config = dict(
    encoder_arch='jasper',
    model='contrastive audio-text model',
    dataset='babble in 24 made-up languages, each with its own sounds, syllables and stress or tones, from a formant synthesiser',
    train_examples=39062,
    gain_aug_db=10,
    time_shift_ms=100,
    n_mels=80,
    hop_length=160,
    input='log_mel',
    spec_augment=True,
    win_length=400,
    tokenizer='word',
    vocab_size=7471,
    loss='sigmoid',
    embed_dim=256,
    encoder_norm='batchnorm',
    encoder_activation='silu',
    encoder_depths=[2, 2, 2, 2],
    encoder_kernel_size=11,
    encoder_stem='single',
    encoder_widths=[128, 128, 128, 128],
    text_encoder_causal=True,
    text_encoder_width=320,
    text_encoder_layers=6,
    text_encoder_norm='layernorm_no_bias',
    text_encoder_norm_position='pre',
    text_encoder_activation='squared_relu',
    text_encoder_mlp_ratio=4,
    text_encoder_head_dim=48,
    text_encoder_fused_qkv=False,
    text_encoder_bias='qkv',
    text_encoder_qk_norm=False,
    text_encoder_layer_scale_init=0.01,
    text_encoder_parallel_block=False,
    text_encoder_inner_norm=False,
    text_encoder_positions='rope',
    init='torch_default',
    residual_init='zero_last',
    optimizer='normuon',
    muon_scale='match_rms_adamw',
    learning_rate=0.0051,
    momentum=0.95,
    nesterov=True,
    orthogonalizer='newton_schulz_5',
    adamw_lr_other_params=0.0014,
    max_steps=9100,
    batch_size=512,
    epochs=119.3,
    lr_schedule='linear',
    final_lr_fraction=0,
    warmup_steps=450,
    weight_decay=0.0,
    adamw_weight_decay_other_params=0.05,
)
Rows from block 2 of the audio encoder, named by matrix and row number. Each number is 200 + 40 x the weight over its row's rms, rounded and kept within 0 to 999. All counts start at 0. After the name is the row's rms in percent of the matrix's.
# short0: shortcut pointwise conv, stride 2 (encoder.blocks.2.short.0.weight, 128x128x1), inputs 0-63
short0.0,094,179,220,191,172,246,225,245,155,259,179,163,169,189,152,237,223,151,153,182,242,205,152,207,152,192,167,282,173,208,87,225,221,190,165,203,174,197,223,131,229,265,146,207,163,251,197,172,131,140,237,168,170,220,173,249,177,172,214,193,269,189,216,163,249
short0.1,095,154,163,136,182,157,224,178,206,300,217,180,193,196,225,148,209,241,216,165,145,157,128,206,190,184,149,152,230,194,193,240,276,210,229,137,194,188,157,169,238,184,173,172,275,179,159,141,228,144,179,212,245,244,203,172,220,177,179,138,165,260,225,174,239
short0.2,104,173,159,209,163,165,193,155,71,185,195,164,177,211,264,204,275,91,155,192,216,235,256,215,215,161,183,198,170,170,151,199,189,213,160,232,183,179,200,222,244,223,143,298,141,207,191,187,177,192,210,217,179,176,210,167,124,224,243,158,155,183,217,206,172
short0.3,095,175,212,173,166,93,212,176,160,213,166,193,198,160,112,160,169,196,205,107,179,261,199,211,205,191,182,257,259,176,176,180,156,168,229,192,214,245,243,262,122,260,258,227,191,227,220,263,263,183,194,225,201,239,225,223,199,123,197,197,163,198,195,166,213
short0.4,106,212,279,200,164,230,154,219,156,216,195,126,209,240,194,210,214,218,132,168,139,224,234,133,152,226,186,134,247,146,197,213,228,176,136,165,216,206,223,175,196,280,154,267,206,210,212,266,219,189,192,163,251,123,198,196,162,214,155,140,252,180,183,201,201
short0.5,104,232,148,208,196,292,144,272,146,212,189,176,194,141,217,310,218,181,211,221,198,258,137,162,209,234,190,235,111,174,200,167,258,282,208,202,140,206,142,187,151,184,133,283,250,152,191,243,159,191,191,222,247,153,210,190,196,156,162,123,141,196,301,208,185
short0.6,096,220,228,165,160,198,208,198,185,210,216,200,192,219,234,229,181,179,160,206,165,246,215,139,239,181,214,200,224,121,191,243,172,188,265,222,210,233,124,147,243,210,167,317,136,175,229,179,207,166,217,175,190,154,203,99,173,173,201,142,233,265,180,207,134
short0.7,106,213,190,200,280,194,114,216,271,149,226,171,189,133,271,148,182,191,276,190,232,113,193,148,187,159,192,155,216,164,158,219,210,176,219,208,193,172,170,203,187,197,169,184,200,213,224,201,249,197,234,106,139,105,215,172,179,136,200,242,145,213,118,232,220
short0.8,102,183,205,178,193,64,259,244,178,222,195,194,189,173,262,109,154,215,238,166,133,249,208,180,217,175,189,166,216,219,164,181,208,201,214,218,206,193,168,127,181,184,142,220,250,245,107,149,232,238,184,199,197,140,231,196,208,130,196,105,164,178,168,209,275
short0.9,091,160,172,185,162,181,252,191,162,214,222,203,165,240,129,142,189,219,191,258,209,185,232,157,197,215,237,153,246,117,218,147,197,94,234,202,252,186,146,186,238,178,164,181,215,186,202,204,231,194,182,188,177,246,283,175,250,200,181,225,176,217,113,177,224
short0.10,097,164,228,160,201,145,166,181,180,193,201,252,222,113,248,195,178,221,197,267,228,178,182,222,152,183,299,189,154,173,211,225,190,175,155,188,155,175,203,200,178,253,206,136,196,223,192,172,206,257,209,178,214,210,185,150,211,115,214,181,199,189,162,189,175
short0.11,087,188,177,148,183,167,182,243,207,209,84,164,156,221,222,196,222,138,160,156,150,183,264,216,250,194,154,235,164,196,157,155,152,249,176,193,193,308,225,133,212,224,223,227,179,186,252,190,240,175,188,246,216,189,208,198,170,233,210,172,198,187,212,170,263
short0.12,126,168,27,182,170,212,226,176,182,232,233,235,226,254,236,212,208,258,184,243,168,193,207,192,201,172,194,185,175,199,182,301,41,194,185,220,217,204,126,235,224,129,229,227,219,205,222,241,145,209,290,209,208,182,163,190,164,266,208,128,168,145,189,170,176
short0.13,086,191,166,209,195,207,194,183,203,230,171,208,187,193,240,209,250,182,170,161,183,231,229,241,128,156,179,154,213,204,204,155,188,346,255,203,210,231,218,151,260,181,222,235,227,211,178,198,200,214,216,135,190,176,193,170,228,188,212,153,213,186,206,292,227
short0.14,115,139,190,199,114,225,183,214,209,215,173,219,254,193,243,161,185,177,254,257,192,109,144,261,183,212,217,117,218,191,162,186,199,217,177,170,222,140,197,190,215,160,170,156,170,265,222,201,204,184,151,211,180,256,217,167,202,221,192,229,166,176,242,177,143
short0.15,094,188,230,171,195,182,223,237,151,246,199,154,186,151,111,167,245,234,217,107,237,238,148,171,199,190,153,127,159,177,234,251,238,220,170,186,201,193,219,118,219,153,179,202,218,227,209,191,178,196,179,171,225,168,142,144,118,254,174,242,173,198,232,207,185
short0.16,123,135,180,189,186,170,231,182,180,217,252,203,193,166,210,198,201,200,152,176,164,177,185,226,184,167,205,275,209,293,210,205,216,238,185,183,214,146,228,208,121,204,178,163,243,342,172,202,164,225,190,219,110,212,191,131,218,165,285,217,125,191,248,216,189
short0.17,094,137,206,255,215,215,203,220,143,194,258,167,133,205,184,217,220,105,221,168,191,201,123,224,240,180,161,245,159,182,159,165,130,246,228,200,212,219,233,231,225,226,195,212,169,216,211,189,219,212,192,181,137,248,167,186,227,198,135,200,205,168,264,203,229
short0.18,101,162,244,180,238,240,179,194,129,109,181,168,175,161,204,267,220,189,149,244,183,220,194,198,175,217,180,274,125,175,196,148,158,241,239,184,184,194,189,115,113,176,218,255,193,188,246,219,239,209,190,255,136,122,243,221,148,183,183,129,148,160,237,263,191
short0.19,098,274,178,169,170,194,200,252,157,209,126,203,114,218,244,200,202,142,202,198,196,134,155,203,212,307,193,164,199,248,250,179,274,183,196,182,152,203,209,222,186,246,210,232,158,207,219,211,233,285,294,216,227,238,162,233,200,206,225,214,156,266,210,195,230
short0.20,099,137,208,143,192,208,167,189,184,221,171,272,124,193,167,201,129,193,191,225,182,208,56,225,194,182,190,132,142,162,127,193,170,177,277,184,139,273,211,225,220,193,213,171,175,170,302,179,192,147,236,224,160,234,175,189,289,170,208,189,254,226,242,246,170
short0.21,109,147,182,252,192,227,166,233,200,174,176,238,164,193,280,240,262,215,225,133,185,226,175,156,216,276,168,218,228,153,264,274,172,198,223,203,227,199,153,226,189,226,255,245,206,186,214,169,210,145,188,187,137,220,171,171,119,160,121,150,235,238,201,204,180
short0.22,101,181,143,188,155,216,227,247,176,90,229,160,204,222,222,140,208,205,173,216,171,209,163,210,176,241,197,128,147,207,148,188,148,185,177,144,141,208,184,216,165,121,135,173,179,229,230,181,143,235,204,214,160,176,146,202,127,205,174,257,122,134,175,170,252
short0.23,105,190,140,91,218,193,131,200,131,215,204,153,190,182,182,196,145,187,282,170,137,167,195,186,196,126,145,158,169,131,204,175,189,156,185,232,271,159,215,241,169,193,213,136,161,164,211,216,175,189,222,133,100,197,201,226,216,175,133,165,189,217,154,196,93
short0.24,110,201,252,195,229,133,191,185,215,242,179,213,124,215,204,101,208,248,223,261,158,203,185,172,215,186,223,229,201,148,215,232,205,204,142,202,164,231,228,203,203,245,255,203,170,188,206,184,233,174,193,157,170,237,259,231,218,178,185,134,137,230,147,210,168
short0.25,107,173,61,186,204,219,211,202,145,95,201,150,188,208,143,204,197,195,246,183,162,193,233,192,228,226,166,249,200,241,207,123,270,206,202,201,224,213,187,190,148,161,215,289,212,230,200,242,239,224,219,168,221,150,218,225,156,251,185,243,192,166,179,218,224
short0.26,089,247,182,163,241,175,158,253,130,224,223,177,242,197,217,202,145,199,273,183,150,189,206,219,209,168,253,182,196,163,239,190,207,226,228,221,163,187,98,223,159,280,194,157,232,214,179,216,220,216,191,174,275,269,149,163,247,223,138,148,190,224,160,228,143
short0.27,101,212,219,129,226,157,155,150,182,238,201,219,216,188,189,160,168,212,236,168,168,161,110,154,199,159,226,142,205,223,168,233,211,214,189,186,97,207,220,229,170,209,249,214,178,195,244,241,256,231,197,109,160,146,190,257,105,187,178,251,207,217,152,258,233
short0.28,093,199,190,211,232,175,217,259,217,169,225,218,173,163,247,202,180,201,222,190,150,183,196,127,195,167,199,171,172,257,191,223,174,205,214,173,217,234,187,192,366,209,186,218,176,238,181,162,196,161,175,133,175,195,171,198,182,258,188,211,184,193,122,224,254
short0.29,104,226,216,152,240,223,165,200,144,230,156,203,167,180,116,186,219,247,243,211,221,190,178,212,218,119,198,56,240,205,158,201,202,234,218,198,171,248,247,215,257,237,199,195,181,174,266,231,201,193,209,154,189,246,176,169,218,174,227,198,219,236,196,223,185
short0.30,103,214,233,217,181,282,177,188,164,163,183,159,222,140,176,264,247,195,243,159,234,189,229,163,172,163,68,160,214,238,187,211,183,160,178,208,155,160,224,226,231,154,194,169,167,184,212,128,221,228,197,202,117,196,160,153,238,237,165,231,261,202,238,279,198
short0.31,105,204,156,163,185,116,199,138,213,155,196,193,210,250,145,171,207,249,171,220,160,199,107,216,205,144,140,146,187,210,144,171,294,200,176,200,132,169,177,198,172,175,191,233,182,214,237,222,204,210,252,182,225,229,200,178,200,153,245,205,170,237,122,188,205
short0.32,105,184,269,172,202,238,189,260,197,229,171,196,193,267,195,204,271,231,218,137,193,157,192,130,218,186,188,162,194,169,163,198,229,206,203,203,199,217,83,194,217,218,191,165,151,189,207,42,170,187,214,155,252,219,101,190,195,156,202,190,179,242,172,195,179
short0.33,130,226,156,195,284,176,204,194,170,177,251,157,144,144,252,194,173,138,235,185,217,311,159,155,208,147,169,191,176,208,204,190,207,201,214,229,189,209,154,210,126,197,133,228,227,216,214,229,126,222,226,219,95,104,194,204,230,182,222,223,212,229,170,315,195
short0.34,100,156,198,179,191,202,133,168,194,219,210,190,166,178,245,232,188,207,227,233,226,216,158,226,191,149,165,187,152,275,182,174,231,225,279,224,158,216,174,222,148,211,163,160,255,129,206,201,229,216,196,251,86,127,249,130,213,163,178,182,124,230,234,247,211
short0.35,098,197,161,193,198,205,195,232,200,151,226,244,206,257,207,231,185,199,163,179,222,191,205,178,198,162,213,164,214,223,217,114,275,262,124,150,248,173,156,192,330,247,179,230,170,238,179,179,221,254,142,164,189,189,222,175,225,267,244,188,219,169,258,242,171
short0.36,102,207,137,158,221,209,173,157,157,166,205,201,212,264,181,237,192,127,213,158,211,237,146,172,198,200,287,231,189,151,123,116,243,204,214,171,162,196,212,144,158,167,192,137,167,189,196,137,220,206,100,177,222,206,258,203,239,160,202,279,228,195,200,201,205
short0.37,094,144,188,245,250,181,174,173,179,125,225,151,204,272,193,148,228,211,205,221,172,121,195,260,195,178,227,176,200,209,194,121,89,135,198,183,182,178,207,200,176,228,219,111,151,162,180,227,202,210,217,172,179,190,206,202,219,240,215,292,227,212,119,211,236
short0.38,091,154,235,246,212,261,259,189,163,177,220,212,210,174,227,250,222,292,239,174,152,284,157,279,179,155,196,310,136,264,151,183,219,279,177,232,172,211,178,153,136,166,164,236,233,229,191,206,222,216,194,221,202,190,186,160,158,195,241,238,158,224,247,205,194
short0.39,091,164,247,244,176,215,220,231,206,280,227,240,219,228,193,194,230,199,188,220,225,124,207,170,242,202,226,249,243,131,253,221,188,240,248,228,265,157,283,229,138,249,244,212,227,172,136,171,199,186,165,231,242,156,211,184,194,162,147,230,198,260,185,169,242
short0.40,097,146,212,197,199,226,254,239,165,260,237,179,203,178,201,243,248,151,155,162,134,206,154,243,241,236,140,347,242,194,210,189,177,231,156,175,163,234,144,173,103,183,218,106,261,227,157,154,143,223,160,236,237,178,234,271,166,197,150,194,207,160,237,164,254
short0.41,091,129,173,218,241,147,166,279,192,187,211,216,172,201,232,110,192,170,163,227,199,236,238,252,206,137,147,253,126,223,169,160,176,168,164,182,196,158,207,178,308,233,145,157,194,182,181,176,197,197,189,148,166,165,247,141,214,157,164,131,135,150,159,195,234
short0.42,093,211,143,257,183,208,221,267,231,144,187,190,222,255,156,191,156,146,170,193,217,256,256,222,187,187,153,219,165,211,258,174,194,154,158,225,201,285,228,242,254,162,217,142,156,222,188,196,202,296,159,159,169,217,180,120,137,236,205,193,265,181,158,202,210
short0.43,094,124,140,228,235,93,251,158,215,143,190,164,143,228,165,108,210,160,138,215,258,185,192,190,205,173,211,214,194,179,161,230,197,178,241,212,177,220,195,235,90,168,167,184,203,291,238,167,240,171,165,133,190,148,271,187,137,186,202,245,166,156,69,209,197
short0.44,095,168,175,210,184,80,290,188,207,220,131,171,261,171,215,82,208,206,231,210,189,170,208,201,228,190,206,165,136,210,220,195,153,166,177,161,220,251,190,212,216,186,170,192,181,84,220,207,249,161,213,220,236,195,172,220,195,224,276,198,236,121,75,211,203
short0.45,099,141,238,195,231,157,173,194,198,217,179,198,166,187,204,172,229,170,181,159,161,245,172,192,241,147,86,136,165,154,202,210,161,237,255,204,185,215,209,238,187,216,199,194,157,208,201,197,193,210,196,190,165,150,104,192,139,221,154,210,215,176,188,246,332
short0.46,090,143,307,164,269,211,202,228,208,174,222,246,129,151,131,221,213,180,253,184,190,191,223,201,221,138,208,142,180,223,172,212,211,165,225,240,170,146,247,201,176,224,144,207,207,177,208,249,275,232,202,191,225,172,222,234,210,190,232,159,153,199,187,265,219
short0.47,105,139,200,187,161,142,124,200,197,200,206,254,173,203,141,131,159,222,223,172,168,142,96,169,133,126,195,195,174,230,183,167,162,215,185,155,124,241,212,179,197,204,220,182,243,168,233,225,211,225,191,174,264,185,103,234,183,169,126,210,124,203,158,158,222
short0.48,108,191,219,210,171,221,207,220,181,141,207,281,284,202,185,128,179,260,205,178,224,138,192,207,204,93,211,108,265,224,162,226,245,183,209,205,221,156,238,189,230,171,175,108,135,205,224,198,240,171,136,234,180,263,196,200,236,183,172,203,213,180,197,247,240
short0.49,106,131,192,175,138,163,205,170,210,243,176,208,221,162,225,200,194,222,209,236,161,281,227,232,221,174,180,190,168,175,179,179,214,179,164,251,191,192,206,174,77,183,187,157,272,236,144,183,191,212,228,230,153,202,221,135,195,213,208,188,143,204,244,170,243
short0.50,098,162,219,178,137,191,224,160,172,223,251,166,221,197,193,214,267,165,127,197,103,127,163,186,118,179,236,138,251,202,160,243,176,196,139,156,271,160,232,197,174,166,154,241,108,176,180,135,195,273,139,181,216,248,198,194,212,180,209,206,236,216,153,181,147
short0.51,091,244,221,204,211,165,261,165,221,242,219,183,173,250,183,200,141,180,221,141,250,209,203,166,190,237,174,263,224,168,160,177,193,322,170,197,279,173,149,174,212,178,205,179,269,184,238,181,156,228,188,285,211,121,207,263,128,224,140,166,220,137,188,254,165
short0.52,102,202,196,108,194,124,176,257,190,179,170,199,95,227,185,163,143,127,180,212,219,196,192,183,217,265,275,195,136,151,223,230,222,150,206,210,205,261,166,163,152,175,205,215,210,191,211,156,184,196,236,206,253,177,225,194,179,154,198,129,139,155,179,241,161
short0.53,099,200,192,186,243,160,165,194,160,168,181,152,135,243,243,184,123,200,220,210,270,286,208,169,185,182,141,152,148,206,211,141,201,216,208,228,172,207,187,190,243,190,229,230,230,133,232,237,168,203,185,171,166,147,220,156,155,219,203,215,231,173,192,254,223
short0.54,091,137,226,171,155,210,234,158,269,161,152,205,231,221,179,125,205,190,192,164,223,174,273,131,208,244,103,205,224,174,158,273,282,224,185,164,258,173,189,231,145,213,167,234,235,245,139,199,182,192,150,197,132,189,219,168,143,221,219,211,228,125,212,249,193
short0.55,099,204,185,141,298,183,251,164,279,166,215,215,198,170,283,137,171,227,148,247,183,242,268,247,213,242,218,236,195,231,79,178,193,171,226,125,189,192,169,179,177,195,237,122,252,183,211,209,167,201,143,239,209,176,187,179,195,121,157,238,211,190,224,143,193
short0.56,108,175,177,206,179,240,181,160,132,185,144,166,224,210,179,215,192,194,185,141,227,206,165,210,220,158,129,151,185,198,206,195,191,225,222,200,175,208,239,134,168,238,190,189,235,154,168,236,216,232,122,205,195,240,257,200,163,273,228,203,216,188,205,199,236
short0.57,102,206,317,188,190,164,212,229,169,330,200,199,195,201,217,185,191,276,235,241,168,172,205,206,217,216,189,172,178,141,194,256,108,130,195,187,199,210,257,166,206,196,234,211,166,203,204,198,170,245,233,203,236,177,189,227,262,222,152,265,142,204,187,180,220
short0.58,106,233,238,144,239,210,137,218,182,228,189,193,123,193,98,189,181,188,169,180,270,138,174,209,224,225,217,205,150,240,222,257,195,158,125,208,218,190,194,148,181,170,178,137,148,157,277,233,214,203,250,162,194,208,259,272,188,272,240,196,186,190,124,241,180
short0.59,102,189,152,132,216,216,161,186,142,159,188,177,260,228,160,215,125,209,148,218,215,130,141,201,200,171,132,130,163,187,212,233,175,244,178,186,216,236,240,201,168,133,231,132,191,137,273,246,166,217,199,181,218,246,223,220,214,251,159,209,244,143,234,235,237
short0.60,087,202,240,249,217,225,212,248,265,275,205,175,144,198,236,179,247,217,283,154,217,183,177,267,180,190,236,233,155,200,124,248,170,184,188,266,161,241,190,219,212,235,210,161,175,203,189,174,247,249,154,77,169,153,238,144,236,218,175,192,229,208,143,112,276
short0.61,119,197,186,192,182,182,225,235,132,199,252,113,194,182,212,172,238,160,139,121,199,278,288,135,190,245,181,242,235,125,229,206,209,235,197,226,246,209,209,215,161,183,190,294,248,204,121,190,162,205,182,178,206,169,195,182,156,147,171,174,124,253,144,234,254
short0.62,094,175,249,218,182,202,173,290,152,190,194,264,180,154,266,252,177,202,230,136,165,176,185,198,185,250,217,199,206,241,235,214,177,227,228,185,141,207,220,182,191,244,247,105,270,202,189,180,251,261,181,311,161,240,249,202,210,137,175,215,155,176,202,193,258
short0.63,107,203,213,220,191,201,98,203,161,205,205,177,210,162,215,184,210,175,180,205,159,260,176,184,179,203,210,213,164,151,199,212,182,178,235,165,169,143,191,211,148,191,215,197,240,73,184,202,234,224,212,321,209,164,138,177,168,194,105,228,136,222,301,157,255
short0.64,107,142,168,227,190,164,160,224,170,129,129,213,213,234,258,192,182,185,187,188,161,220,182,201,232,155,142,180,148,226,176,188,109,223,228,163,178,228,264,166,247,185,185,187,164,167,201,194,209,222,216,135,159,228,237,202,210,224,178,224,148,175,162,258,257
short0.65,086,203,198,231,257,237,169,209,189,148,193,205,183,220,244,189,202,245,164,177,220,174,235,235,206,114,211,131,230,135,273,160,116,190,180,136,211,199,248,180,230,179,189,208,141,187,210,220,170,209,150,189,157,179,218,226,233,160,268,215,175,201,221,209,229
short0.66,088,143,252,175,254,173,172,240,251,181,209,216,207,243,203,200,238,262,230,231,183,167,220,196,217,193,288,178,180,179,240,214,256,149,198,198,202,179,192,203,151,227,222,190,128,218,179,166,213,229,188,196,253,192,180,349,268,216,141,224,180,229,195,151,129
short0.67,113,166,193,257,256,216,175,213,199,212,188,202,247,208,147,221,177,209,238,161,158,217,157,195,202,143,136,194,134,235,185,186,168,232,182,212,153,217,225,178,128,210,177,139,191,175,229,158,220,210,226,145,229,240,168,246,212,198,143,233,168,214,134,261,226
short0.68,100,227,220,174,221,264,205,201,191,154,215,255,221,150,209,269,200,247,247,181,187,126,188,249,191,177,159,206,183,292,188,153,195,255,224,213,224,222,208,132,213,197,136,190,209,224,202,187,164,218,213,239,84,133,123,220,253,180,207,218,153,200,240,229,216
short0.69,104,155,175,196,165,166,201,184,158,156,226,212,301,149,153,153,182,205,252,234,139,198,235,206,181,202,168,175,209,161,252,157,168,157,198,182,265,171,187,114,153,191,219,179,165,221,186,178,286,299,212,174,252,145,194,204,186,242,203,212,210,69,163,154,185
short0.70,098,174,212,248,224,181,171,180,221,142,159,182,245,77,219,216,226,191,199,224,195,182,244,189,189,218,195,313,199,202,207,162,102,203,189,212,243,218,191,182,194,250,183,170,245,196,168,213,134,219,229,233,151,233,160,205,224,156,207,199,137,123,211,277,220
short0.71,093,206,197,194,228,210,213,266,249,208,198,198,178,167,142,182,212,172,134,169,234,210,190,260,287,285,146,192,172,173,178,222,198,150,138,202,161,189,210,236,176,156,175,192,200,261,113,248,185,231,187,209,177,54,210,193,189,227,239,172,202,162,201,252,118
short0.72,092,228,243,172,163,209,204,210,177,278,146,200,199,184,185,253,183,219,167,287,178,168,161,191,160,231,239,162,123,224,157,164,223,192,188,140,179,186,233,154,217,260,279,169,146,153,253,263,172,202,233,197,208,285,126,166,256,201,254,189,170,265,212,191,220
short0.73,099,171,208,189,124,184,250,186,178,187,195,193,211,201,160,173,191,260,217,127,217,255,185,260,168,158,152,210,190,232,215,125,194,253,218,201,214,202,224,188,144,218,199,171,240,263,152,217,194,108,190,157,158,185,137,125,241,124,238,152,188,134,215,173,191
short0.74,091,246,190,227,186,200,224,167,233,218,205,180,236,158,161,199,192,83,191,232,99,159,209,239,216,247,169,203,256,272,152,123,153,224,175,174,266,182,209,181,223,211,186,261,201,195,93,201,215,232,190,224,184,48,154,160,141,205,169,161,191,195,191,159,201
short0.75,105,168,181,234,232,122,220,275,189,197,187,156,131,186,128,107,221,179,151,208,240,140,225,161,219,240,167,219,159,170,223,207,172,132,193,186,171,205,224,147,144,190,278,198,199,179,200,150,270,276,175,188,214,183,170,168,258,109,126,122,234,238,116,142,210
short0.76,107,170,142,250,252,200,208,249,187,173,180,215,199,233,223,214,193,198,219,152,278,197,259,192,175,141,216,138,238,207,202,141,228,203,207,187,207,229,211,127,160,178,134,252,205,202,148,180,145,238,165,239,187,102,194,147,174,111,174,161,173,182,230,265,202
short0.77,095,144,213,197,185,112,229,179,167,177,223,196,202,188,181,115,145,208,228,221,232,195,207,249,212,198,159,94,238,162,134,179,203,151,212,196,269,205,197,150,221,199,152,222,239,173,214,212,217,190,175,188,191,170,174,146,286,183,248,169,162,187,144,163,235
short0.78,090,164,168,244,149,175,248,244,190,179,214,199,281,177,198,122,187,125,249,200,203,181,200,191,177,265,186,207,250,147,155,164,240,93,201,116,238,149,173,167,222,177,199,222,218,243,139,211,259,278,230,194,208,142,219,153,183,151,145,234,153,180,126,149,224
short0.79,108,156,168,217,167,198,174,232,191,118,240,201,155,213,168,204,198,212,141,101,165,233,225,168,201,116,265,187,203,181,243,184,149,310,171,196,188,205,179,223,307,183,132,213,222,175,208,182,188,212,242,230,164,225,193,182,222,216,144,269,165,197,192,275,260
short0.80,118,130,210,159,235,226,206,177,172,199,186,186,243,156,209,209,215,160,156,202,198,149,218,217,229,223,223,220,240,169,179,206,210,288,205,199,161,201,189,166,102,189,250,108,191,195,207,211,178,191,207,173,126,131,194,233,188,218,199,266,227,114,186,198,162
short0.81,100,196,153,252,191,248,202,244,159,227,207,182,152,250,150,238,189,218,165,150,172,154,188,242,238,197,144,109,184,241,157,205,264,161,205,199,222,194,184,190,153,183,110,307,212,237,193,177,200,209,239,214,193,133,261,220,200,286,202,194,132,214,219,218,190
short0.82,107,169,154,178,160,145,204,196,182,202,164,208,195,196,177,133,182,192,135,233,190,259,180,165,221,200,128,199,183,178,154,156,187,159,211,158,223,211,241,163,191,179,228,187,253,303,184,137,171,214,213,191,106,177,185,167,149,176,168,169,121,193,135,216,182
short0.83,099,204,189,216,187,221,206,170,184,214,172,158,103,214,128,200,261,208,85,165,254,234,140,176,114,198,186,193,154,270,164,183,206,241,226,169,161,189,195,210,103,202,210,207,189,274,239,223,216,261,199,260,138,245,184,214,184,207,259,195,152,226,279,198,255
short0.84,086,231,156,171,202,216,145,206,319,238,202,204,170,164,200,250,214,190,159,146,221,260,204,206,256,164,163,208,232,219,193,198,221,238,193,160,235,216,213,202,291,227,169,176,172,224,183,230,147,139,286,234,201,127,185,199,151,247,206,198,145,202,221,193,235
short0.85,094,153,212,216,271,224,228,196,180,242,221,188,209,201,179,214,175,225,223,178,218,179,165,145,216,135,188,212,254,189,229,190,171,154,229,211,244,304,251,283,173,193,180,196,217,193,225,151,137,143,169,249,243,232,136,113,191,196,159,220,208,286,220,267,276
short0.86,101,174,141,205,189,206,139,207,229,198,194,179,204,214,241,285,223,229,215,178,134,255,182,177,219,204,168,194,198,185,199,155,185,217,231,233,181,211,169,196,166,209,165,208,232,81,198,169,168,171,216,368,135,192,228,199,214,178,166,184,196,173,259,211,210
short0.87,097,181,130,239,195,234,128,201,142,192,240,217,193,245,148,294,220,176,157,112,175,228,131,261,187,138,213,193,98,228,211,308,213,196,226,216,126,140,187,212,122,164,185,229,159,210,231,109,234,250,160,182,232,179,181,218,205,219,136,213,209,200,220,234,192
short0.88,100,160,263,130,209,207,217,226,217,291,198,166,148,119,239,165,221,165,217,224,248,141,188,193,188,169,265,185,210,213,176,258,232,190,156,223,225,163,194,185,226,179,153,134,186,243,246,154,170,179,162,170,175,207,201,199,218,263,233,292,270,203,125,241,118
short0.89,115,192,203,183,195,231,336,216,267,186,247,196,159,214,214,192,225,214,207,168,184,250,236,224,212,145,205,168,204,161,206,183,239,222,175,211,241,198,206,242,136,206,155,136,174,373,206,210,190,194,163,152,99,219,216,255,207,224,313,229,145,181,133,244,189
short0.90,113,224,129,193,218,207,186,183,129,196,150,203,192,309,211,114,215,184,181,233,179,123,276,214,280,267,195,162,214,136,171,212,239,237,234,176,256,204,177,195,296,176,258,137,144,146,204,183,253,154,183,170,228,199,165,204,232,211,145,210,272,197,114,162,192
short0.91,093,236,166,179,221,253,219,223,259,125,166,231,235,234,120,264,202,162,235,153,193,179,193,282,197,132,85,151,181,205,217,158,151,166,196,231,194,189,142,208,172,201,241,152,193,187,263,182,243,194,200,184,249,223,184,197,169,189,167,180,213,107,199,215,240
short0.92,097,214,199,198,189,162,181,174,215,214,234,203,125,138,189,184,222,216,223,196,178,171,300,196,228,164,196,157,156,235,206,285,214,146,156,225,231,134,107,233,147,233,181,152,249,191,170,139,199,173,210,190,242,137,201,133,215,175,202,206,193,163,180,160,103
short0.93,087,132,204,164,201,211,226,169,277,168,183,237,216,289,190,212,191,225,220,166,202,155,220,288,234,182,194,181,182,153,289,244,198,102,267,228,156,148,225,212,79,160,163,194,154,126,241,190,208,212,189,275,164,159,167,182,235,199,225,246,168,204,265,206,179
short0.94,082,156,234,143,244,213,174,222,157,223,164,169,193,234,130,240,159,171,210,180,85,210,112,173,165,186,216,169,260,166,208,209,179,141,163,161,169,239,261,190,130,232,212,198,292,173,190,180,163,288,172,226,155,208,214,165,176,133,224,197,176,251,193,224,175
short0.95,116,246,197,136,235,243,129,171,179,199,247,185,192,141,198,282,220,167,206,190,208,252,260,232,204,195,195,260,202,159,183,240,210,235,153,234,187,178,174,226,221,160,193,112,169,152,212,225,192,249,202,244,202,187,201,293,221,134,189,232,195,258,276,232,157
short0.96,093,192,217,205,219,187,188,200,214,167,207,268,123,188,146,193,254,119,190,182,150,189,182,237,192,152,215,155,263,206,100,116,102,148,188,211,213,152,219,245,209,243,245,170,207,233,166,180,234,176,216,146,186,276,306,168,312,136,202,230,204,217,187,212,218
short0.97,095,220,211,165,207,174,195,177,78,279,176,179,172,233,103,178,146,203,166,217,183,170,115,204,190,251,247,192,150,152,242,278,224,188,187,212,72,159,145,194,174,182,204,190,216,201,224,188,251,207,211,197,216,248,219,159,253,86,158,163,179,215,186,139,166
short0.98,098,240,190,214,213,258,207,197,202,215,172,226,162,208,193,230,205,212,218,106,212,171,180,236,244,187,157,181,216,174,165,210,219,202,213,199,168,244,144,167,174,136,226,215,150,148,192,169,196,193,192,221,147,241,115,239,135,229,201,156,205,170,229,265,232
short0.99,096,203,170,245,205,153,157,189,226,170,128,245,227,229,241,139,166,155,161,223,227,151,162,230,218,209,210,198,145,224,197,121,101,169,138,198,173,206,221,224,185,182,183,177,165,83,199,114,219,196,209,158,178,135,162,149,206,202,184,190,233,184,141,121,224